From a checkpoint of a small model that answers yes/no questions on an image's attributes.
Model: 23.6M parameters, 40-pixel images, encoder arch vit, encoder activation gelu, encoder moe soft, encoder num experts 16, encoder patch size [4, 4], encoder layers 6, encoder width 256, fusion encoder width 320, fusion encoder layers 6, fusion encoder norm rmsnorm, fusion encoder activation swiglu.
Rows from block 2 of the image encoder of a small model that answers yes/no questions on an image's attributes, named by matrix and row number. Rows with one number belong to one neuron. Each number is 128 + 32 x the weight over its row's rms, rounded and kept within 0 to 255. All counts start at 0. Numbers have three digits each.
After each neuron's rows are labels from the 100 images, of 14976, where the neuron reaches its highest value: "colour at peak" is the nearest of a few named colours to the mean colour under the peak. Only what is clearly more common there than usual is listed. The data: made-up road signs on poles.
# fc1: MLP up (encoder.blocks.2.mlp.fc1.weight, 1536x256), inputs 208-255
# fc2: MLP down (encoder.blocks.2.mlp.fc2.weight, 256x1536, transposed), outputs 208-255

fc1.598:150114125140079130209144159106175123165164125162102138154154165156159112134156139182179153140058185156120152158115130133117135095105160140147124
fc2.598:174132128209061092143159109121108147116122117063132172167131116175131061131096102137105108167153085194149124174070117090145119137058123079206123
colour at peak: brown

fc1.151:164062154152109113129156054135126124126178119174084148114159084143131148133170157136175142096108112102103067193137107082163166155130125124141107
fc2.151:172214080122119102146136178088149112154175141183097125180119144147141104143086134072137127151093105181164097079097162081093161183141131137120080
colour at peak: brown

fc1.649:095072129110148102120116111131118184075211118114133093106142134104105144137165120155132072060116144140113165174102151154125126118166094127135107
fc2.649:128125121128137141088113158140140154124056136159060109106157175089132094145142134172130104185148112143144123131091127132113088180138122152152086
colour at peak: green

fc1.572:110142107122143157169097154143116145143156127104137137163114094071098163116123131138094140088099069085136129170118085139082141090140137104118139
fc2.572:114084099153113154120169111096058157109101121124122088127126105119099140166148190142102167134188131144096138094035144131138079122138188152105059
colour at peak: green

fc1.502:130072143120092181142125089128152218173155132128170112178094125084089210171133155181130155102078210147173125130068106162114148146144123104085088
fc2.502:136148146096056143113163119094140165101118139160098082125119081075108114131140098134102196150162148125111134097113121105204114114160130146120091
colour at peak: brown

fc1.37:078130077132175092167134153112173119162128164116091148179152155069103139116129101104058182087149073130089090164108091109115093140154152159108080
fc2.37:156098165122122159091162116164126113155065110096170133125066158063162075117082060057069199076122088121113146150120138159122099141082162124144156
colour at peak: green

fc1.347:118139150095150179091114151101127021142122133147085145123082149121133094154112099074123164199087126070148170131111147174127112102134124095140115
fc2.347:142129116094166133137181119172123112149159096155093171095083100158134090140122086143151199110074120048124128090123124086110157114128075164107119
colour at peak: green

fc1.95:217082146091151180139166137134132072156098104141124116162136151095107158103083120086172165174087086125140093117101092145164116123165173129137146
fc2.95:097123159153078165136158149108204138155139169115103127108127118116127168147112129119134099149145142148112129114133107113187093086078157131141120
colour at peak: purple

fc1.80:138151185080067109127129114148137109124118165168091177147112169093153089126156178149091095129115100095146154159133132112138088103156111166119163
fc2.80:153124138192113127116203161152138075152171076110112170135149120157169152197144093138173160149110135106122126124169147114146125105123085111168089
colour at peak: green

fc1.679:171075141092190100091118135173085150147149152138131107037084080127129148111128131119133107100147164178166141158133107162099101142170129142099165
fc2.679:182079117166094087127169115143121150083090134126149115092190072121113081133151070118148119127142112131099076092106135152145119165109130146155125
colour at peak: green

fc1.33:133076095133099125158115106122125091088195152105149120131136136037048084080131141136169066147099094128185102176111135147155094178125098143089167
fc2.33:181157180178068122149146150139162077099094067098103132098157143086135085117130087057177139104065110116142109061146152099153123106132202136148112
colour at peak: pink

fc1.480:119160150153059077117151148121137158197171105122106156118170179163136124102152170138199155133099177106110126167099174116119163118152125128146098
fc2.480:253114126149093099123147116091095183143151084059106145168146164138118139168130136131138118141111170150087124138137099142152142174097126095157123
colour at peak: grey

fc1.10:160095127153152145145125158128128156158095146155148179091077134143129162135119113120130107190112200174097093142081107147125130145142106069162135
fc2.10:083106130120161159164125065117207182050088091157130116141085148086163195147089138114130181071127153102161106134127093139114167137152113079152168
colour at peak: black

fc1.223:135112095115081069091144091114137140185117145071142138121150138164067165103130134153060120163172100155181130182155112100082172147170207086106152
fc2.223:137102023063132165109182148168134161168123060105149131139118103153150153093122105185130091166120129116106093069124117146091084193120160113141117
colour at peak: brown

fc1.69:131117017208183119171141131132148090151053163096152123128104146157067155125119118116079145123123094105167142069122122111152133119179133112093168
fc2.69:083163126177205145156123162142060089102083127134105126104078133149138135197068159162082159112132141158089143144123159111092132103127179159097084
colour at peak: pink

fc1.170:116150149156112125136125128143098140118099135135139138136091192194145126136147143150109116112104106088118083136154141126104101125108138223098177
fc2.170:077119075148146076113134133157121129091103105128133129140122126173146135161121141158155128130106076165142108159150107084127163108143197131145110
colour at peak: grey

fc1.21:140165058068138187169144121127145132150118108110090120138144163156150121129122152139110110094141148105144119102124139146121121192031152145121149
fc2.21:136110139126130168113152138135126136168163129096182147162135188100137172086149093183173108170105085135128130148155081148172105117109109116165116
colour at peak: blue

fc1.422:119111144158107161166119165104150121121108152087067156202121188151133070138129147130149069172150120163146141147183188142197095146114127114101153
fc2.422:139146162146176135154182138064143150148166113050161090169105137132076160166155119140176142200170137076107099141113157135073110172099126104147141
colour at peak: grey

fc1.75:137104074159090086156140061090147129072084058121134137159152146111136138131104133135133208073138073113127101168173142177077162161161166082126123
fc2.75:139188082138124102127126167107108037112147069117147087120109126184120128176114073128143124113071138170119120103135076144113137146119126157115115
colour at peak: pink

fc1.354:149132128110120122110092135116057164118178103091055152141155125107134138150126152129100120065082143100136111162140127137085167158120154094140175
fc2.354:135143087102069159106111131076143124178139170180103089088137069106145155102084098163117163181134161140114134133212132072169051111118120123130152
colour at peak: purple

fc1.219:157106106193144176140128128135170123168118132079131133058046121085073149175088090101123137145153142175071099125118122124119094152165059134118133
fc2.219:084123118136192166087101079120175190034121124126128138093108166106151153159083159118092110160126134065177095106154124153070139124145109115100120
colour at peak: black

fc1.179:139158128112110126106121085121101197181108151170113115110145112137092046174162163114112161143123103090187053183072074072147144080144152125087133
fc2.179:106192146131133090098116164178074144106185130130201066093149106140082142131178141090127111143077160148136159106120099116101119053130119089168191
colour at peak: green

fc1.417:160088179109117131153152136151126089152110132064113112150130142166085041110204136147173167117139108086113096152092100160098147193129094138151096
fc2.417:125152229124114152105098150077123130110127123159106150148125116165166126170081126168172116060128115154118140146100098095105065141141129099163097
colour at peak: brown

fc1.520:143107075103101163141133119142152151143170147136097178112136130107088163134082174138168100126125076143244086183090145129146150168136117121172054
fc2.520:178137137115083101181154139109114123141122146116102160141146144149144128126129050145129111145066165144065109132164155187127168150168151136175118
colour at peak: blue

fc1.743:121155184077145178138125146171171085090177190137025160100106104105132070124101087091145098158165146047166176138115090132124176110105119148105106
fc2.743:112141098098130113104151126147193123157109053117110156103114085125185122144135141169140175125109126131099093111160143084098146145085080108152155
colour at peak: green

fc1.197:134120107110110145125119129070205126153120051141097146148186184095143163102091104204172132180089161106142133074087044145177173091141143174081131
fc2.197:123113158168125147152129164121092093120150097078155183156169151175126066127123133146146175092103122130124140059105101170089119202113116119183100
colour at peak: green

fc1.154:106075205094094133165157112089178192167114111100126111092140142087092104134181126104104181087123187145120140117141105129109125147128153123141102
fc2.154:090169155154120144165128150119136120130138114166131080156157145066128159205117108136106083102117152116155083069142191150117151152183093144120135
colour at peak: brown

fc1.265:133137087131131109118135131145135145172172163092129091107075114148100138069138097118190120143164180196133139150144128126092185142099133166131168
fc2.265:106172128134157042152149126181113132139148113110183161134135094107127112058137090122166102135209131140154144124074126170133087069110104127101160
colour at peak: pink; purple

fc1.322:159124132127144155163139135141121075133096116108176146067158089088110146130126164148145157174088229118140114139103071105105102118179097067157142
fc2.322:102166105172131100102129111118148133112103081163108129114108128080168111122104150125117090130126134031170086122197113125155119152110142154115117
colour at peak: black

fc1.259:128082110174174085107090098123131143156091155134126105138169126133097133149098075129047141123123120029141102142143164173177119181133125106087078
fc2.259:114192155118159118113131077107168154114172079113101177135120149107133167141139162123074158090158185178067113123145131135121152171116140151082092
colour at peak: orange

fc1.606:128070107158115133132101063149077123046140085131153120148145116135141157130175157127128143096128151158100164128122083045107168142191118110170163
fc2.606:131123089115071181153091140120117136121125096042087128129143099152189214129100097158131143162117142028103185092131112094103110123198136077140138
colour at peak: pink

fc1.410:116133126170073139143172126121112100093132162105094149139151176109147183109157136162094102124101176136105151160186103172104134120068123154068164
fc2.410:146121151146127092063151199129088125093097118097107122111110095143127140080104125200159141102118098096120085110206149093136112151133115162062114
colour at peak: green

fc1.533:151102163093098126117174089088117091167112108138158100130099122132163182129106179166098061073092156167176144151115143120109144113158118146128156
fc2.533:154208133141083091142096142117075056132100158150053107109144183121188121158113090088107141093141167092140160079158145164111161138124082153131099
colour at peak: white

fc1.640:135123167099118174138144130159120101104125168127108159145125153103161092126095106154135125105100172019163174126157096155091112104155158175092166
fc2.640:121135111121103106162163148169181120149114092109121179123108050151169149145163130161169153143123123111125044129156142062127167172106095115182129
colour at peak: green

fc1.239:116071173083093157140113093141161150161191136077101075087172224103110110152137098115149185109135120087162168143128122106183085092096091134124162
fc2.239:139137125102172157114150132088145103129134205112051076167115162120172119165085121100137126161120084133070139124175217110122141131099138140118144
colour at peak: black

fc1.12:118118207091136159127094157170148094102164192105047128116140118118111081128088087079125109115165152063166166136175099157107164106148150170109122
fc2.12:122128072111128127125161146146161116140104079112090163078125076127185145146145142153127165145107146134099086093148137081094161142084090122143158
colour at peak: green

fc1.577:088178098132165137168157095054122148056115002098125095128146136108115164145174081138124129098106164113129106164058098143116110156164136105112136
fc2.577:178092176127085106117138137136106072118096072115071125127123150131104096132101127121110147136050162177122178087123127136065139152143117137127047
colour at peak: grey

fc1.264:165104153112098166146125084105151130157116100133113127150133137141100196136081096075157098115097149190117157077103107094172162141120120123107145
fc2.264:162181069102078162118166101110126076078126157107139130053126098117123112154119125130083125128153135152078112062103121142111180105163120171072129
colour at peak: brown

fc1.42:112137151152074159129129100118068082135134177136106120156078165085177119100155132154103145142110095090113112116143107129119117165087141106035153
fc2.42:063200127136132096129197222128104134083143063146104087106149089117158151110105133132134156153106061143124118145131154082126146203146141152120084
colour at peak: grey

fc1.255:082125096172154100153133108116109071131125129085098142115123164136155086144144155111104091140121133091179121135123118072115125149182133164116158
fc2.255:124181160120107169103136157113186110170140158152082168088112125173131157171091107159147159113115159103116121120157122137170125148087094135195089
colour at peak: green

fc1.282:152089105057101123160142092061119123188117158129112170122127148102094150086105130115148114119205102127157130096122153143130155095145089170120100
fc2.282:153086151089120108113119176152096115136164148099115165141160184121147164100106100129138108148082116126111152175090092119084089139153134164119106
colour at peak: blue

fc1.121:081130143104143134109181116155096132132187163105151137116163130127123149105144150133112076109122106105165096196143100121114182149153056066093112
fc2.121:144122093117189084168156172165133078146152081157134177140195108161164209146146147164109070135197122170124116101099119128128110176086131121153147
colour at peak: blue

fc1.702:221069089074174099191106112155127102150150094094167125113127133129137147121116117169149137091123124072147148156087106143113135169097122065102147
fc2.702:111114145110113115141113124130135101050038164124123089096109114158115102153121065167140133121113104180164150150117124097132137132166152173144074
colour at peak: brown

fc1.78:119139176080135130129077148089097154128101195100095141153063133151152121114185106125147124120124133098153193119157169097155057160096095127100073
fc2.78:164168127100099144124168131118101123094124185095067122081127094155103109058138186114093140130183095171150152083145114111117113124129198159149148
colour at peak: blue

fc1.253:127095104132057133192119068109155136150171092126145128142104106110058140134121098148148151118134170133116167113126114156065184118175130103126165
fc2.253:086081167138128146100094103151096125132098072095133198104153081077135116137088048148131112173050155139121124181089083133122133131176142130041113
colour at peak: black

fc1.527:135112112126138126140090103138131104160114123088103131121101133167110130124114099144150083174129153223106173177130136144120140154112132149146098
fc2.527:097176118115136024151143133177117117131158125125182168132113114122120128064146080116161096128196138145132149132059120158138092048111075109096149
colour at peak: pink

fc1.377:123107143102146123162145078088114188109148131146132138121130115104061103117125175144118123108168106089174129071132141068093156149110158125196105
fc2.377:137181165104122156144109133164190111133066120144098191131112132174182127152153147199139159111129162148057132138115072176086135169149137148149166
colour at peak: red

fc1.515:157096138105152153140081122102176158131115100121100124088146150108099103121193133194085161148126144114137084150094096113115125129152142130173191
fc2.515:095116144117110106171096189116144071051155150130091188116138155114119111196134083142121080130138153159123153104108116172129123155180070145111083
colour at peak: pink

fc1.335:134131074134144089134101115131082149122086156150129074096102124195061113066144109078113146190119092110148099109156114123145184119093056058144152
fc2.335:127124186099113133160165122122150086104066158192148164053134111176090115103082087108166131168170116137120129169131136090123135144082137139097124
colour at peak: brown

fc1.704:124073120093090146134098094099071130150164145168132137136142163113095096110131158137072134145123165137063131172160097104099112084153125157144131
fc2.704:116092129152169160160124075135149187146147067114116154121168137083147162162131106107153074126088150126184108138109128167118068190166125165135138
colour at peak: orange

fc1.413:128124186098109106131072165109120170169110130109141139136113146087103103151092109138067079108139136113155108129147119203085173095106077138141178
fc2.413:079156135166141162161130081095168147105201143064102129128124166109151075169102094120188018127064146129112105133177159133130153110113109105152109
colour at peak: orange; yellow

fc1.506:147095184141072187174114111108082096187107084132119155123154102147100199149099095140101083178083156097141152142186105127104153129082094078126129
fc2.506:094131124072116109114103077164147179101113113061108114126146093084091128165101121171114080105150175109124095119146123127100122164157107137085125
colour at peak: pink